{"grayscale": true, "horizontal_flip": true, "mlp_ratio": 4, "fused_qkv": false, "qk_norm": true, "inner_norm": false, "widths": [64, 128, 256], "optimizer": "adamw", "cautious_weight_decay": true, "batch_size": 512, "epochs": 35.7}
Rows from block 5 of a small multi-label image tagger, named by matrix and row number. Rows with one number belong to one neuron. Each number is 500 + 50 x the weight over its row's rms, rounded and kept within 0 to 999. All counts start at 0. Numbers have three digits each.
After each neuron's rows are labels from the 100 images, of 14848, where the neuron reaches its highest value: "responds to" is what is common among them. Only what is clearly more common there than usual is listed. The data: simulated stained blood smears. In brackets: how many of the 100.
# fc1: MLP up (model.blocks.5.mlp.fc1.weight, 512x128), inputs 0-127
# fc2: MLP down (model.blocks.5.mlp.fc2.weight, 128x512, transposed), outputs 0-127

fc1.153:491451534465530438592553560419567484462497424491512520568469473521440498484458527600472565579451540505447532451511543508460583473458462535530493455491428541474490549502488473596576489427467522496477564514493448485534530458502395592468519372475477445491517461605552537509499576472508517522530547522417609549495469379535490376568497490465514495432478563518465603522472563502554414502454
fc2.153:464553545548470500482526504570515584493566570562496509611445484504478629503476500546474558450498567494433529442462484494485490422418432446423475503539496575552516513509522513558542532482382480558343455521545435515399520621525505543495500500496601414557474484579490508454479461545444544527409436442526502492487559440500492449496474478455468497512442456496495617455552468470511527475426
responds to: dark grains (73)

fc1.327:570510508509506431524484538447538539551579461525444511469472476499555461579472480500423444539536459453440532579446561469439462588457508576443573468551560472592506542540515517552493576545597535374453451451410564487579559493473504477567491550630485526495463509457419529529561514471560425522554463536543519523537453548438512428420489521523462467528609469470485511578442442472538572448504
fc2.327:519513510534477551477459484457513610502539486515531536484398503582464518495492430523481496470429517460585639432416482549494510439482331447502490519472509471529520441420550478592561525598505493504539389428521482457465589515504527493547409463521534487409558478499509418506463484450491475520457497417524556511454564454482483532378481496545531560508528436595521547482539553488451536475583
responds to: crescents (33)

fc1.83:399501579491469459566474517452440460519488569514492512487498448624518542602544433519524420422478501535536562435518549499448488500545510526493502559554406558482486504488464458496587561510447561486475522517498454374440433435552471586482412534532524451460550485529341510528553452543439485482462499535496501471563534431547512506553458480545425472540415543449488535599513567503498589496415
fc2.83:469559525557479380500452557515496507489517510478492482462549527544567467577469561401464477440539488443477584555577535531585512477533617496486487446482525568481509482607451556468515477461429501489378611476434525544504446521530524499454589565489504566587471567513442483562580538468516481522500490582533527515476574518548406434600528474474516524505406423432478455562464529519551471530426
responds to: crowded (77); discs (42); lobed nucleus (32)

fc1.214:451451488470534469503444512441503462396537443595366534517579482493512430510535539377479427598541509588437476555498547486406547504493471418563436503482549523477546480451537559556439460470483610502520482522421461565532476509478527518411543452575489571535570536532555607486571576506515549405511518518457465526468433514480515548486512552455476447448601498446482464442560473503507515529476
fc2.214:513434462496487527459461390449566487515574469412497521566516528487528520490509540443518496589488482687506496535476397505426506463563526471522527477566516442388450469486495472515490500531496491537562434483526543481569515462554465528463494478498548559448599464502481550569532505435519531452449572510454511508392488443531583512550526417561482563523656543532491553390480420459523543483517
responds to: teardrops (35); dark grains (33)

fc1.221:535533470470520581542498501533488477544368548543594497456485450552563459476563584383547514469510462551575420499430453484449511451541520407493494468466556628596468454599461517498470441543547452427503467480507526477490550525516504482437469510451482487452505476482449644484498475477504480387504493571531444515405516515488456583464498539530529427474452498589529514464468456548398569547527
fc2.221:522437444502529552474491442520433515497467524455460556414526505425477539441517553483537533562563473508573375479503430409430532482435504498456508499485633473522516480540527479423480503529487471473658488529522603536531620457494500529503447505526473558486487538422533536599507496476530489433532469490497503487464421577472582582474542470547479423493525563581462472506447467530334481525519
responds to: crowded (72); ovals (50)

fc1.264:513516507495513572450505521550533536493481406519534495384449448524564539464460454412474464432554534525531487542432424488559409555465451466480505552497522466463488441509477506462572493542548458497435441467576567545508473510429519556475432507542432559416469466444424470492611485507620590568573411446564465542563549535425501518488587420512474444515475505547460507590525517547548570520591
fc2.264:481486425510522517497503419468539535565514422410514557373425536585530485530490502558496520510485552516608548531535520476552520470518532437480503514373424525532428421453519552533560484614359524427496401464472482554597509486544507531496413451520529510359498445441526443513498484473511547584466528511508505506472524480532466470465491398541502537463454478549537592516520507538429491500569
responds to: band-shaped nucleus (45)

fc1.201:491456528420564638585504501434458463548419530518502532469470524508571510489483494517542511502509514555567468454487477518574564505543554434532527430384545483575524514533475530472440463448526491456510456541487552479561522458464541479497483486524482486471575598518468578423427491515436542430409442543523442541428434580454506540514514472436481442473543522431543360440519381453445536463606
fc2.201:466543485519501454502487520497502477470489484564505404558574514519492495571443456409471518505462469492500427525563560549506506505488470528487472422600440538512513455512514470375544523483486511580386528511585488495536423462538500593454544515525518460582496513645515531483535501515542455506472520548514440498532584433499505556599440555433490498481454482437391473509560486530655608533392
responds to: crescents (70); crowded (69)

fc1.378:418483463543519547523526537518511486519558606550444492562511436509425494492496557494490590435512518473526555488512526553591511547511570492527519514473460535572454471534531618468493473560492442413497503542454417448428457504586513447524443429465480539518474570334409510487549471555451443494584423563533471471501483442431457453504555383524517457531573511436423387488489561480524499513475
fc2.378:515498577546505407482469460592525540513500655396505500470457523475479441526513591476508481471460462530493519527594516483506509468513619585535525443445554504398495468592511464493534477431513524473486600540442566463606353382534449449497536481471461532482506560484516481536528547459449489474536565556517521487452439478542539492489554473501545422511519603496459466495517537464415480485405
responds to: lobed nucleus (100); crowded (73)

fc1.233:526557485452554602546582509531511499506454349460528459475531493467491514536540483503516477495559405479517496503491534473496478393495483465529405493489563409528516455551452470473456575550549421378516507495477489454543575400473590507431563533607543526542517507518428560469557473425466511474537440494587472509504542515450514366513469421468493489549515471512391516484501414565525432504577
fc2.233:620540422487487485442466499470502457556480507416444518413532506518558466502472517441544504460517437522570480520498557553503466550528457544546555441567522431452531362563419466449473445532510538433625437509503621376546569477505458429523434502510499491529496497423473540520538501516559535487547443513519522497505494553459523592583485375535486570558472453517541500551480382500464460488539
responds to: band-shaped nucleus (34)

fc1.495:480610508342545539507485443497527498456527434523403541483572471556502489522461460482534493470463458414567522458504586483576591632470469528497486491452445475436598579490508554449547540516464552545428542471430484447452471509476509468449541546502527530591491481473428419474513459596474456561510476576494418540496428486404492587503449548486477515510464550434443474512521465480506422485589
fc2.495:521549556564471543485461592501509474488532413524508463466472492468525519531480462543429415468608502480433696542584520579658507445585494530544489431405478608566473509568478545526484493471455502446517581467442526520480507573461526473465551517428516543513503546476390490507585517435506467505427476512528466513521533537534440426529509508493543504494444513423535505571477491525524451486574
responds to: lobed nucleus (87)

fc1.88:613475485555571456521420480515420490478558517577566505522540469440537494456528452412508457507539488524523571501478468408601515487466507523494502524461564519433525539443563611565468440438409464527540569537512435550458487492529505455512545494473473507552553587461460461589566589592577495471469506464438471483540510473469544586517546512486593446503451483494566407430588457507439401438476
fc2.88:473517431515500504464523532564519433385512514620577405501577525404474573492459516558509477504555512538473435585512484488503478526584420512474492480558480523517431464539515461491500512492572431538413492483612573509585520422565508488442594597504497530544569512499438567531551504530643512482425526487525450536506503445459515475539442450570512581497452484467493458443411432482467510412494
responds to: teardrops (82)

fc1.39:480478503509468612537495408497540518457484471499486489436495512473502540530556569483443527396489479531585521595570435487445560513449525409519490512560498538490510512454442508497446510539435432422446500495484464513515533473592593480493500477648512544442550493406528550438411482536516532521409557533572457469523513524409481400482517373523462490493550393456506485492530392540503605522514
fc2.39:526461507644460427443560500481481545404503518526553513531507468566425495565464549468543449380564541485479494456469464454539527541467469658410510463508542478464528538536498508468518498520558483564587527567456549486339525574501504468485519508542520431526484567472426566409512469566599460516535474481550434522542464563510462498516500415497508549492457532506477472549479476477388470469416
responds to: lobed nucleus (45)

fc1.387:558514581553557504447419425549442525436443542553456567556496508567549511537469525518508575538526495552427562502490501514522584488553568518530529537479446551454479555556444534560565502565469487450537512483436527428533472383593519531532532538557453534405431540434520498534518510540409503401451426571462479486490531474376527463506587529535523568451498485553548444454535523416505377487543
fc2.387:532552478506553542529537536475496432417523432585490456550509481395550547498490418548507428523483498444503490446472496582521446477556411502495496440518362497595501550439496482552483506539500508504394546487567525564455635465484596509501549537445520477513479435510464573526502504511572512475434485484483457492591592517509489466598406484528465559468474457424520459489463474631597562517460
responds to: dark grains (64); teardrops (33)

fc1.207:570430515495462603446476502482503534479442435513451458486498526524547556473517511476545453523600473518400438572493534503382481461467444475520487502554586414593514478523532511425456492506606523412492435537526603469570469475476511518456533571581498589492430526492568542465589616480464478449475495547539500472452511543468592418450427457515466514480533426571509581538518396476450500497522
fc2.207:591459450472468551422417538484435406555568454444448402504507502531572462478455494433532471480470475535503499548488525549535476523606536489532535480595461537477539460571427433544396449553600570510525467456505574433508496438574504447583445575437499492533537509449435520520522532408562458408483571534522483496526579527567527486579534442547505569548507449441509467509431450485470522535576
responds to: teardrops (34); kidney-shaped nucleus (34)

fc1.160:487507533420612519559541484521470549433623386486494531440449462542426453484519438573512574527449465451417477497578578541500483544445493493534468503493412538422555596503559488483596482513388537564543469552453543472476493451577553499438506403505540478423488497609505550462440442516443520489475451539449484519445470523451481501587539534440585495475590475456529437535538504476504538463492
fc2.160:510574532565468499445464548554478612457553431530498493511442488669521529548503457495544487444543539474449682448476521532536492467498435467522511537455452515536549561532441494565483538541551470453524496436458474532369468530433484471549492482485526487464455466505399474514504535479485504557472553511531587484518543500554464378464471515534565590517407461443552520533506561446379478538518
responds to: lobed nucleus (37)

fc1.353:503534571437480495467416467537406496571467524525569517535560448457547553556536512428508516574541492498446518372513541456460503429522473506568518538433534533450547543439421473550443477370543584576454537490489481546507533581547466491463549530460539541626467514542493481435446562529457490499444556473428566460463496510525501582458449624501506440511462590499463481432470390435469515545505
fc2.353:497499495467529481504479422412513576545441601530483519591492472565492459503499470555477485474480448484489564416457519485524507380510592476575510581461570492540545587417493548564513587543482508456462485454426460528473470471525548398516465403519556569558470513501479470460431536501475495497526566375479573540370528516500404469420496591492517478449560558580501490432495498533547425489466
responds to: crowded (75); round nucleus (69)

fc1.315:459395458507428530494484563460424534460487506540574481502465540486525463533462457535557561518441500530441518461557437526551505482470502450474484407552486450520418606473522449403510479425549527579465533553404514441447469433555537530545562507487473543446615515469506457537541385520477455565583626516554455465519544551530480545572466452452559585552491469544535511450450473463429420558446
fc2.315:558466536511519501463491430513466487568468405474412526413510510508499508527506545548504551537376520535494549449508531505577466475429467520454508537537633452528555519516441492499484612441514544461498499531411480522520528433505505430481409511576478513449504605443458450502453498520498465491572556530577508458446509706505387545408465399494504502502526477545584531554519523482463484479496
responds to: crescents (56)

fc1.506:592539501473449518463501469527455549407438530495465602457473456563459574550504561460546473447572582443622526538521495437494480536475528509400546473473529538554605492461428500432583513509397548505409516505580517483397585574472584544544533467521564471533443525499418466417482468539561497556505460482528483418543499553535483490464435519429518466501422454503473495475420455531441539500560
fc2.506:504508566426522579521454415541493510574507436446474485545462481483521496442523512539485616569522423464485563512532484515591474459519563408549521532580459624469507520542488536531502555536541546472582514482506523528599592446548476472523432446515461542478538387433414441522459496449402464451542649461463494504457529496524422438463491494534538434504477586532476476441517475532419540541560
responds to: teardrops (39)

fc1.111:493433402534492391518561470519447461475529546464493490468559528473557475454516512465418552469444547520558504509555564485552435629473519475484574467461463492478433498509499567383500407524491518594564503438547518516473538536442418461569459527527450523563507466453460467504537537515552514606482521344559439528449488596475445527485529506501458490502385422489600529549483504541489527455585
fc2.111:556403516513523477517508510497532389466565386467534536403529514603558457538562599480537385546508547471471551565491546588515470494501524482537553520421487546490531597463482583521475504463483494492497439476380479501506506496449399416533539508525571502379552473492466536590544499464517520521470569481484431496470424491543447477585549464486395526470430523544538506515470501509522569399534
responds to: band-shaped nucleus (48)

fc1.262:558539442509483484574392410541482474505487489548509573507530456588504485521531514522483569443495592435509449621434497507520553604533442504556498467534540594516513534545583503604446535575515472548498432500413537546407475484493572503510485477474496465423535500393521471503441527558457571514451512562494434530514424519531471538565500436485559489432528489509591427412501459423478577517590
fc2.262:507553492464503520510495536435506430488543452575490420391627507548544485476468540448513494433526418510481472575515591540595501496500525459459484487542502525603537443522448572422512526490359515487399531511529488488562495488467491481486537434539542524553525517513526517426615507520562506492546432420514488564523506577441442499559488490398494595493483393489539514557511439566620471446466
responds to: teardrops (74)

fc1.286:498491445443543517507427491518546495457502429463463557429488492484586526482573515473491483463567583442519506604428492544532551541513527516483523550494524463437461422438537609472531521562426456481497457490530554530504490488410535449503439565534428594440420463391518507608518455560555518480474405603546435479506474567434532475491514445520443452485556401527581423468547422494502555432560
fc2.286:499519495455518485535441499499538476543534386439466592527401533543521474515465456588413600462416618491509635523482508492539461464581550485529496468436455531442464445467486576661498529534510512429505506475497460512596490425507477504456429540482489468410506438502479474553497526452455508556482545569467512527487529437553439429454425487553423457482556447529543566471531552487532520503595
responds to: band-shaped nucleus (33)

fc1.386:504462473552469511483468436486532554592452538502522485531512564521457561535436440537467550503469432512517551452486424516464463402568487469450495502664474626469499498510404447547471577546490410586540492424494562446481514502517518529536481540422534448532483394536447500444441422465491524542545563438555538510473546417566471406613579496566480564488429523577494542448480481500502500499497
fc2.386:461464527546433523493468424537530569495548519558507524503527536508481650544487515459435470529521483524471585557534416514447508430519461448445458448538534521449471468584522397527473608439422436640415536470507493511523446586545487514430580592401583490507531471562541501496493505419498540446411470471540528526425543507556567489543592547516527582466518473472501505456479513460473489442441
responds to: target cells (45)

fc1.76:567432514507495559455602484450483552492610458451512533594487509471435554523492522548489458561567515541500614405502479532520620411538461481512496574461583485463529517476550454495531495429502503534532503537515511554511591432603410495450617432479496552495534575465572543465476499530524491489465492499441582497486496438489459377446474477516508516553585590528505547512422527434516461433436
fc2.76:545517520534538420501405476500470494528372479436510490318528521518504430577471538496523410504610543485513566537637511529490430428490574592521491481489536469446463475551453468494490546512500503531435530461476546535576537453453550474527502500483508530469524471468440521552507552463620521468534572531522516477554498532556499524595499520535517475462366541579444425532517448509413480468560
responds to: target cells (41)

fc1.171:557394472487485423443454440534473566457485522433515468495551586517520512373500566498515497522516439576427520485484570539438538514545590508466588437425568488427490486571580493460460499425533485507564526511471560447443469573469439519445466467462449488521509476420580463609533515412579526421555527512515572490421543469465444499509511486539496507608549540471485593545495472488521387549499
fc2.171:511539471493545504506533503369573529430567482511501464503480521518516478480433510520474463512529514437440604548533490605610546469565622462446471490462330524462483509457489483618515479447465481442553533406489499596464532428445464524444487504417436563482505434498423542501525549440533496541482461531487522555535485472486464378617508534533524534527521501453499524453521581509513491474589
responds to: target cells (89); crowded (73)

fc1.475:531599518401472588494557589423579498497458415427524484457453532516611506447523527572528499533528529451508470452515482393476454469467446448427472545431549434515534443503508516524488544492427514524500568513519450545576537461416572565507597557535591456605500515584492541452502530517432560582453420444429446523463518503508475568443495500447479518469449476572484476548453539468555459453567
fc2.475:517481539541477323488449495551533512508426627430515503485550541552486423592514611459488457471502494538567524518557556501486512499410683524493539484468557484438531445557499523397530538468491523497406574538398494475558397431534495462508532487524492495522575535445499517468524535508553500479514589556547555501418500495550525521459507489482558547454449511536422442520522510473445487492458
responds to: discs (76); crowded (75)

fc1.354:465550482469549554496412523466475492474485504560440619388495522530589458588469502491472502479539560446521552573455618397470468591503461441477492443377480503588481399430480523572486489493483578397454477522472506503520499536477526520492411480592488573509430477494480451576523592463462512466492419593536504506514468536432462538498489461498476480465575427490562451486531431588481509483517
fc2.354:504422472507461516494448424508558538548467471439497555538451568553492544459484485543538565468407568575528485482395449517449483422511547428473515502514563477505465434452488532614540509579484486484512480459537516538463466417484521471484409579465566475429541460478499539532484518466440537531483600504531536482450536482527539429388432438578444599514521485567537629364524541490438563487554
responds to: band-shaped nucleus (48)

fc1.72:518544464522441484449461461564482536539470607536423510433503513567462520495512476421455562387555563436624474532461464549554505557572506507484524556455532558483540473456539585448493545571463520645503467536531500479395448590451557500515447521482497462559497520497445433506496515585489542475522420426525481478518563552464504561427415508489547526526450456562547475442524445477440635467472
fc2.72:478487577564481496494472504625495528522524603567442430588510485441477548584415525535457473455444456531448472474535438553525473484506475503432490458509590501563453506627477429480451572413407460560505585535494422495473441579485534491420533558414527471590511544601524521440467466531469506453494533509499490471568544506490505541531519534456500545533400482473516533529458558460549562446379
responds to: band-shaped nucleus (47)

fc1.410:462541520415515502540426539571462428441533571621538506475518456486549482533486534507463499486456569488439477509458584457547530541486471459463472483468501531669518511490499561497491553466540544470493474503465386523533508524528520535453468494550478633582509550537423488494482485529496459400444489497453513522543554529506352568454437593470429432508540478391513502486462563453539628467500
fc2.410:511481589564451473462555474553508567488467420482503580468556546506463503508548529459493530517482487493539563498452395525433556451457520489517546441452547387473540486510487434442520560485484513519328471511486590461451421477503536485504553521559468483482611422575535534507475517461506485493452492457516515416394439580515510502363436548549565616456493543541505549471570554505441474435477
responds to: ovals (52)

fc1.303:401522480466561486615586462421575526423438445592443475566570482482479440544431454556479545528483466518488536501490572463504521569536452502515414493531465502503441511552547529511578555477450486494603456503472404535575535449530564497431540451581428512560516438533491497445553439534503512553560460540448460553526480402378394480571523508476515438469540499462489451487556481465539405488491
fc2.303:521547501582407431453551573520513566511477509539521542439460519526488511544481496478497461400488543488559497442408548484387511506441474613475525487464529390535526462458501464488514492452568500492373455523568487415397432572489489508497507524492555411506506538522548555482529510518489547528486449430534554442574557513452552499414448461516521589503372413570486557569502526501512484425406
responds to: ovals (72)

fc1.455:510465508579484458455531535526491569516567481509529548525541511431450467490502433489496489536510388451472491500488499559422527487498563611548487563587462391383495499549470499528395510535486532613499498515501530419505382532501446505537491545514475395466502458516497506468504542523480450513529430449541523517588543452600554413544496548572407554522405545513491570608559516547585514524437
fc2.455:511525491557477381508499505442519508455448484502544460420554532558488507566483471427464510413489553496613475516541489590476523555463501597500498419620490508512505450484498519396505490491495467530304503557567532408475466463506538541479526573562493441550506502533495564465539514548584456503498484538540477532553554485476521508579465465519510533484346418563425441511526516533552575508457
responds to: ovals (71); crowded (68)

fc1.358:425558485404481522584459496496522535467466475525512576453508524544506468602480480518486489525493534506480511475495567459468568539455375380535524521335502562528501556424504551487555482470487507542549396488494371619520548566551512491450493519540557560554489450508516474409480489559403517586510509438471554469549518540455420589460468613457497488560526512501536479510551475519485464468551
fc2.358:482496547569482438495522501543522540490467495455507503453465531501444490527590558408502536427525462496607482526514491533440559436383615615569520469585480479457518469537517470425511446419468501487401513541552596380495459375536505497518527545504473409407493550501553523502518501464485486526577475479560545503473424484502556440424530486474573474475414522565415527568529521594497470512498
responds to: crowded (96); discs (91)

fc1.487:514414453574377528497442434433534515559444440505498591532514615584501551499463468597462535496511513538549593528524416511532432466521484497394456425589564495418455409598490419477470508533469403552545504467533542491520524509470472492521481522409490447478508464451515547551491496406543501498510475546518514505430488485547543472569633453561519551477519459546566490453482466474466421476454
fc2.487:493531551467469447500514431599530520551434468430504595503511534465477523498608542494527531565499463462614519481457486442320597512397477478566554506491497413405527627454521462445543537442474535531540440517483498454520474432566515529477536502536465432447535440521557491463431502471428553514513546491474554474460439517500607611442506503478549514469519536567483452458544455499471452464477
responds to: crowded (97); target cells (65)

fc1.18:424591483518562463614526660464503428485400498530467479553478531444517431404430441517543486573496531506497405496552506517551481501479483503465334400476503504582519509549521536545557498523496471478433509438510441546473510509404511556515470486547528440574544497572480550528488610488500479530483484472543518516544543505537494508538407510537564442555456560539518502427571541542591502549526
fc2.18:480460444531562488485459553457474477402456537411579554459498447526473497555465556476532336514590517499523545558540494416487513515507520577537478493502563544411473495520532482439547480539443469524507561552452495496483558594532528473500576460533570546452485546445439567478520528453600528522544497490507487490500467544584471440629591480512493510481544584540402449556381446557464424534455
responds to: ovals (34); kidney-shaped nucleus (32)

fc1.279:615494488558531534420438510563458513526492588463538432545498429549459462556412553552502565514541509530481525399526531583466596500467468555485559548533408466521449554579413469517505561545529548510531461426504489452485452404498428403507481496570500546470508430417511514466482502509436434481522489578513544428574578512527456577531535395560456462494508543433500431567452503524556510507583
fc2.279:482411487513482357491473518545535518500538601469539524423552495553450427544484628390533465484507474582510480549520535391453541511478556554481512512399608438469497431515503515477506513472527504522583497543421503492580369453526489478444477519529500605523551556479550480534585509475502458478513560576523575490472485519484565558457528428520499516505530504479446474470469574463370424508507
responds to: discs (63); lobed nucleus (50)

fc1.196:477445432523489559435387530491439514474466494560428443413491560467577533470525553425562476526569467586422534528532567515459472426470466400529526467470566492548435472534530577498530430562562566494452498467451521525595464483527500545436476519490455583495537637508533488548621580507449477426466462528490472546483469443466550424464443531466486491482623474421486567492498473490438497533473
fc2.196:531400463508468579447484501476476460500595454451492442551525542456511499436453448480560483504464483554518454485430414509530498451663599447485511478592467529547486442527459409544459481541513500497523497449530564499494479423519569458544509552477526482533512461478455538545547582433565468405436589481566504461470588496550507380466492478586504641524563499476529535440466432571478503548506
responds to: target cells (41)

fc1.393:453545430423495475606535546446537415538468451503476494464606594517560462524448448539471399522419512506557553584440497448519462566580540447538465477503415502468479537432476524418485519554494508516591395437537521469542434481544508505464462530527463471542587423513457490458498439451515549600494436413481482544457533512533443487525420570506423567509612448495479508475555494499591490469547
fc2.393:549458503414534499524479469491467490502376468485484484465517460463491442545533444511548506428483475474572557441466602449510476505522558527519524549497608468595591515449461548430492454538504527409331571478528559480466509454442504458508464598527491554609424545441507498427493502520460473503637501549544603469438530541473430521533451527530511500502473504476590493445524503405515495572465
responds to: crescents (83)

fc1.192:506465567428446502504480508538522407496458548546625480557508515404475502428493514507465532543515434544549569527450479491428555476480577467526505418487537554474476494528499417502368532401484546463503508522482534534567448428535578504454542543443470476509559478572635456521459556480412508448503499512476622535466398544491503416490561514421532513440548453495461454427564466475512408523439
fc2.192:548480523441469655464484368501533503536486393452476606494416543539522551532557487548503499565561551469505549488525446497497487545482539382468524520547465581493527584464473553531505541528501510492517449486504464538504665566529476498523466480472525421453508416445536495426449462511428554522479538433433525473417521543511501547397471496479404546503491454546521495489485443493453498486637
responds to: crowded (77); band-shaped nucleus (34)

fc1.507:572438441537367484429516498445562484539492564533566594508465559593577472493514526455510494495507537587488457485428510595435504487518550471437544404554517474498461464533444508448469470498535440408546470446453527461551514522530512491553507465391478546504564522463527592529564540411487526475502435469421483549445477424588642555483587529504453553451544443509489521501444459535531427460485
fc2.507:471405521566503516487487521477484502481548457483519496378486490514471527492555511467446497493523565469527571520587469589455560461466592466474484550563480515428459517552519454528462505528415471485268585460400533420529437535494490499542507582471517539421521538445554502578571492472533478431546445525575522538463504504493502441562580513559507519502523492513532448484493570588593467570536
responds to: dark grains (76)

fc1.356:404498481467498477571518557514486447610441672498530462516474480492489554450501438543497526480451491505445479427474586507501447547452429488513490539460450537530509603536564608499466479541518536558493451553502465539542404504436488475470474534440518471613553416534424468481473477614497496520559592543591500494578592440460446545543491577504498442470523480509494504524586517506547463520603
fc2.356:494471508508547409509491514462509515465532544401545579373513500518512490593490605447531413545559508542522587530582539437518535534517503466430516506440554440431454444476514499493527527520393501486383562482405441533542544570529556468464512524540528565470504531463496485530596498496570533534528539530540524487485599524518523468575560438495505613502488403460449443513433522541477357489473
responds to: ovals (37)

fc1.349:435520571481593484608529521494499547438436445521416461478462481450474529461502546505543522554471435515451457470482529473480535527441477486512425540487477618539522568491539589567602503428425476532439536559476402543435498432440439523411577536586495496475508437525504510445482467554417482539512591602585476473564513482468446485583479481435518426483416517554521511496584554478528562562458
fc2.349:408449550569503478516513493536506579490562524522519498429477496474430552474568555456431527492557536479455501474571472522495536377421629415430438514587517554501482460599532482519475567481354470510380602464529495515490406552512500496496515585508532527479528514516578496539541478481462475454518493450540584570427451530500498447517588596500449451444463507469479518492518572569499490516429
responds to: dark grains (85); spiky cells (49)

fc1.4:526503440570520416491488450500465528500463609509481554561489460463463550503579575518531477439543546424619479459458469489506441488464566575477576555392466426548476492528562443442532489554602533417551515513450482495471429431494520419583481488434508444523464527418516504509532503430484486473517542492549578474551562490581585507450491549459607448473536552438419473453425466578569511539533
fc2.4:518525505544443438507531542512563590520448614515537508484467579535464480550445526464492494362386493538594539504488523538527502435463527575533494482386496530537523400511557439437540494471447512496402492514575542423507391399520495460470538503536502457499532563500523485502493506457465515564511468535541610524556561428516567457465561515461628459496520459514394455429528497524496562444464
responds to: target cells (41)

fc1.200:515393491578461494500491508494545492561411512473558575481415541489478472534471531532503526504556471541502472492532435638542439485524537570461498399485537538487416417547484424489544437480409439490497465510552593512531473514497452458485512524371463509458515559391520501549472479433575499479571443547512529506421523524502560531498654389564512487554482471522523553527450468534511379528481
fc2.200:504502572505488434440496472550498525542460482431467540577511530498462486493534595443517565574486516519495413422472437384436547533402475543427529483570572410482549542489484469350523520432598499551457461553464508492446450507500499478508494480542468402492601509489550563497448474561510492480537597544491496483447448536516576644408465492474458507475556533558488450545520466418460476472452
responds to: crowded (80); ovals (54)

fc1.406:450401522557501506502540470563465545507549489569509515507490470465421492452500486500490545526420519485498550430638432587507560497471525509534561568513484505509476539515514481544482459509488566497502529511477503523449424476481520418550449494483430429513491501478628447484410545532473452448487486468531569436506483539466466490418472491513576444459460588471629504491572735490440527546453
fc2.406:530554454406483514523523442398515487502538489486490503433493491468524513510544464417495448513601413489532507519579590458485497519613480567578496522447450538476518440475505598509490491492520506469614472505505518495623636467549460505478514491530503560514435475476472449549543503516489517548507454357468486590492517482408506548514505485482383482501516454557487456577423393583495449483607
responds to: ovals (34)

fc1.5:420500526458486572461562436511497521495483573568436556550531487451502517596532607511584484487583500435567496456451420607520408478527541440507517496468491549431466495501530485564473570531439509549523481518535507415493593516542636481429507522552554440539432474440403573486399500481511519521548437521591399564533513469539443496493512442527540525472540519516445479470517507613448449552505
fc2.5:462572471473436646490479467580511587510495596540515498431472454442497553601486467477496510491528429459565613467522492429435508500548411515567490593427557521419482393464580477501526546546460468531513481533525511466508540598526531558524540511461547467511458495503497448518484462497426503493477446469462603440596581436423577564504570481504551487505455478530434475518415510522444451512572
responds to: teardrops (41); kidney-shaped nucleus (33)

fc1.220:488571520586472398482539518519466536498453528453488457511449503464453494446508506575529492556479476473539506572525551469483462417450494552422454516507438446372524511438554411501584538512376522502521520479566549554528533558559568535575546419476513451484508446528487504576517575507530489582526541340485486461583493495577512481565522521524583520539375486509499540465516487594453460479399
fc2.220:416540452478494569512504555502518464456491447574478416521497494486504571500465394531528501520477482478494432493481522516505472553471449443510444484581354595554515475479549509460528495527438480581496519492577454477477541484507491603484512484507537380525472468582479523450450502522451534544373470489522473487586578423511498521569518532437560503489438452445436552552516480607596649548429
responds to: teardrops (32)

fc1.416:543541528503563387493463580507405517471520542457481410500457426519487378456474526525552433420514536456461512503475619403455466437467492517513504611482476445504533563493510541519560436559530560490461502409521483489503475450571516464623496441505524532470417515456527443550471575578493479569590518385523480473586542469545472446471427490455538509521505533547429548516510576524451433549500
fc2.416:464502532547529473517495418510538523465537439450524462472511514479498549550535529467434455571482465453521660563547415573493568574498472577558504434613418484407467502506527421471546534448402519642430542546569492484505464510541461572416616523495473411462509468580523437442525483460525482523425514568520524445413464508519509494553542479483581533485430508488492510572501524507524557494505
responds to: target cells (50); two lobes with orange grains (39)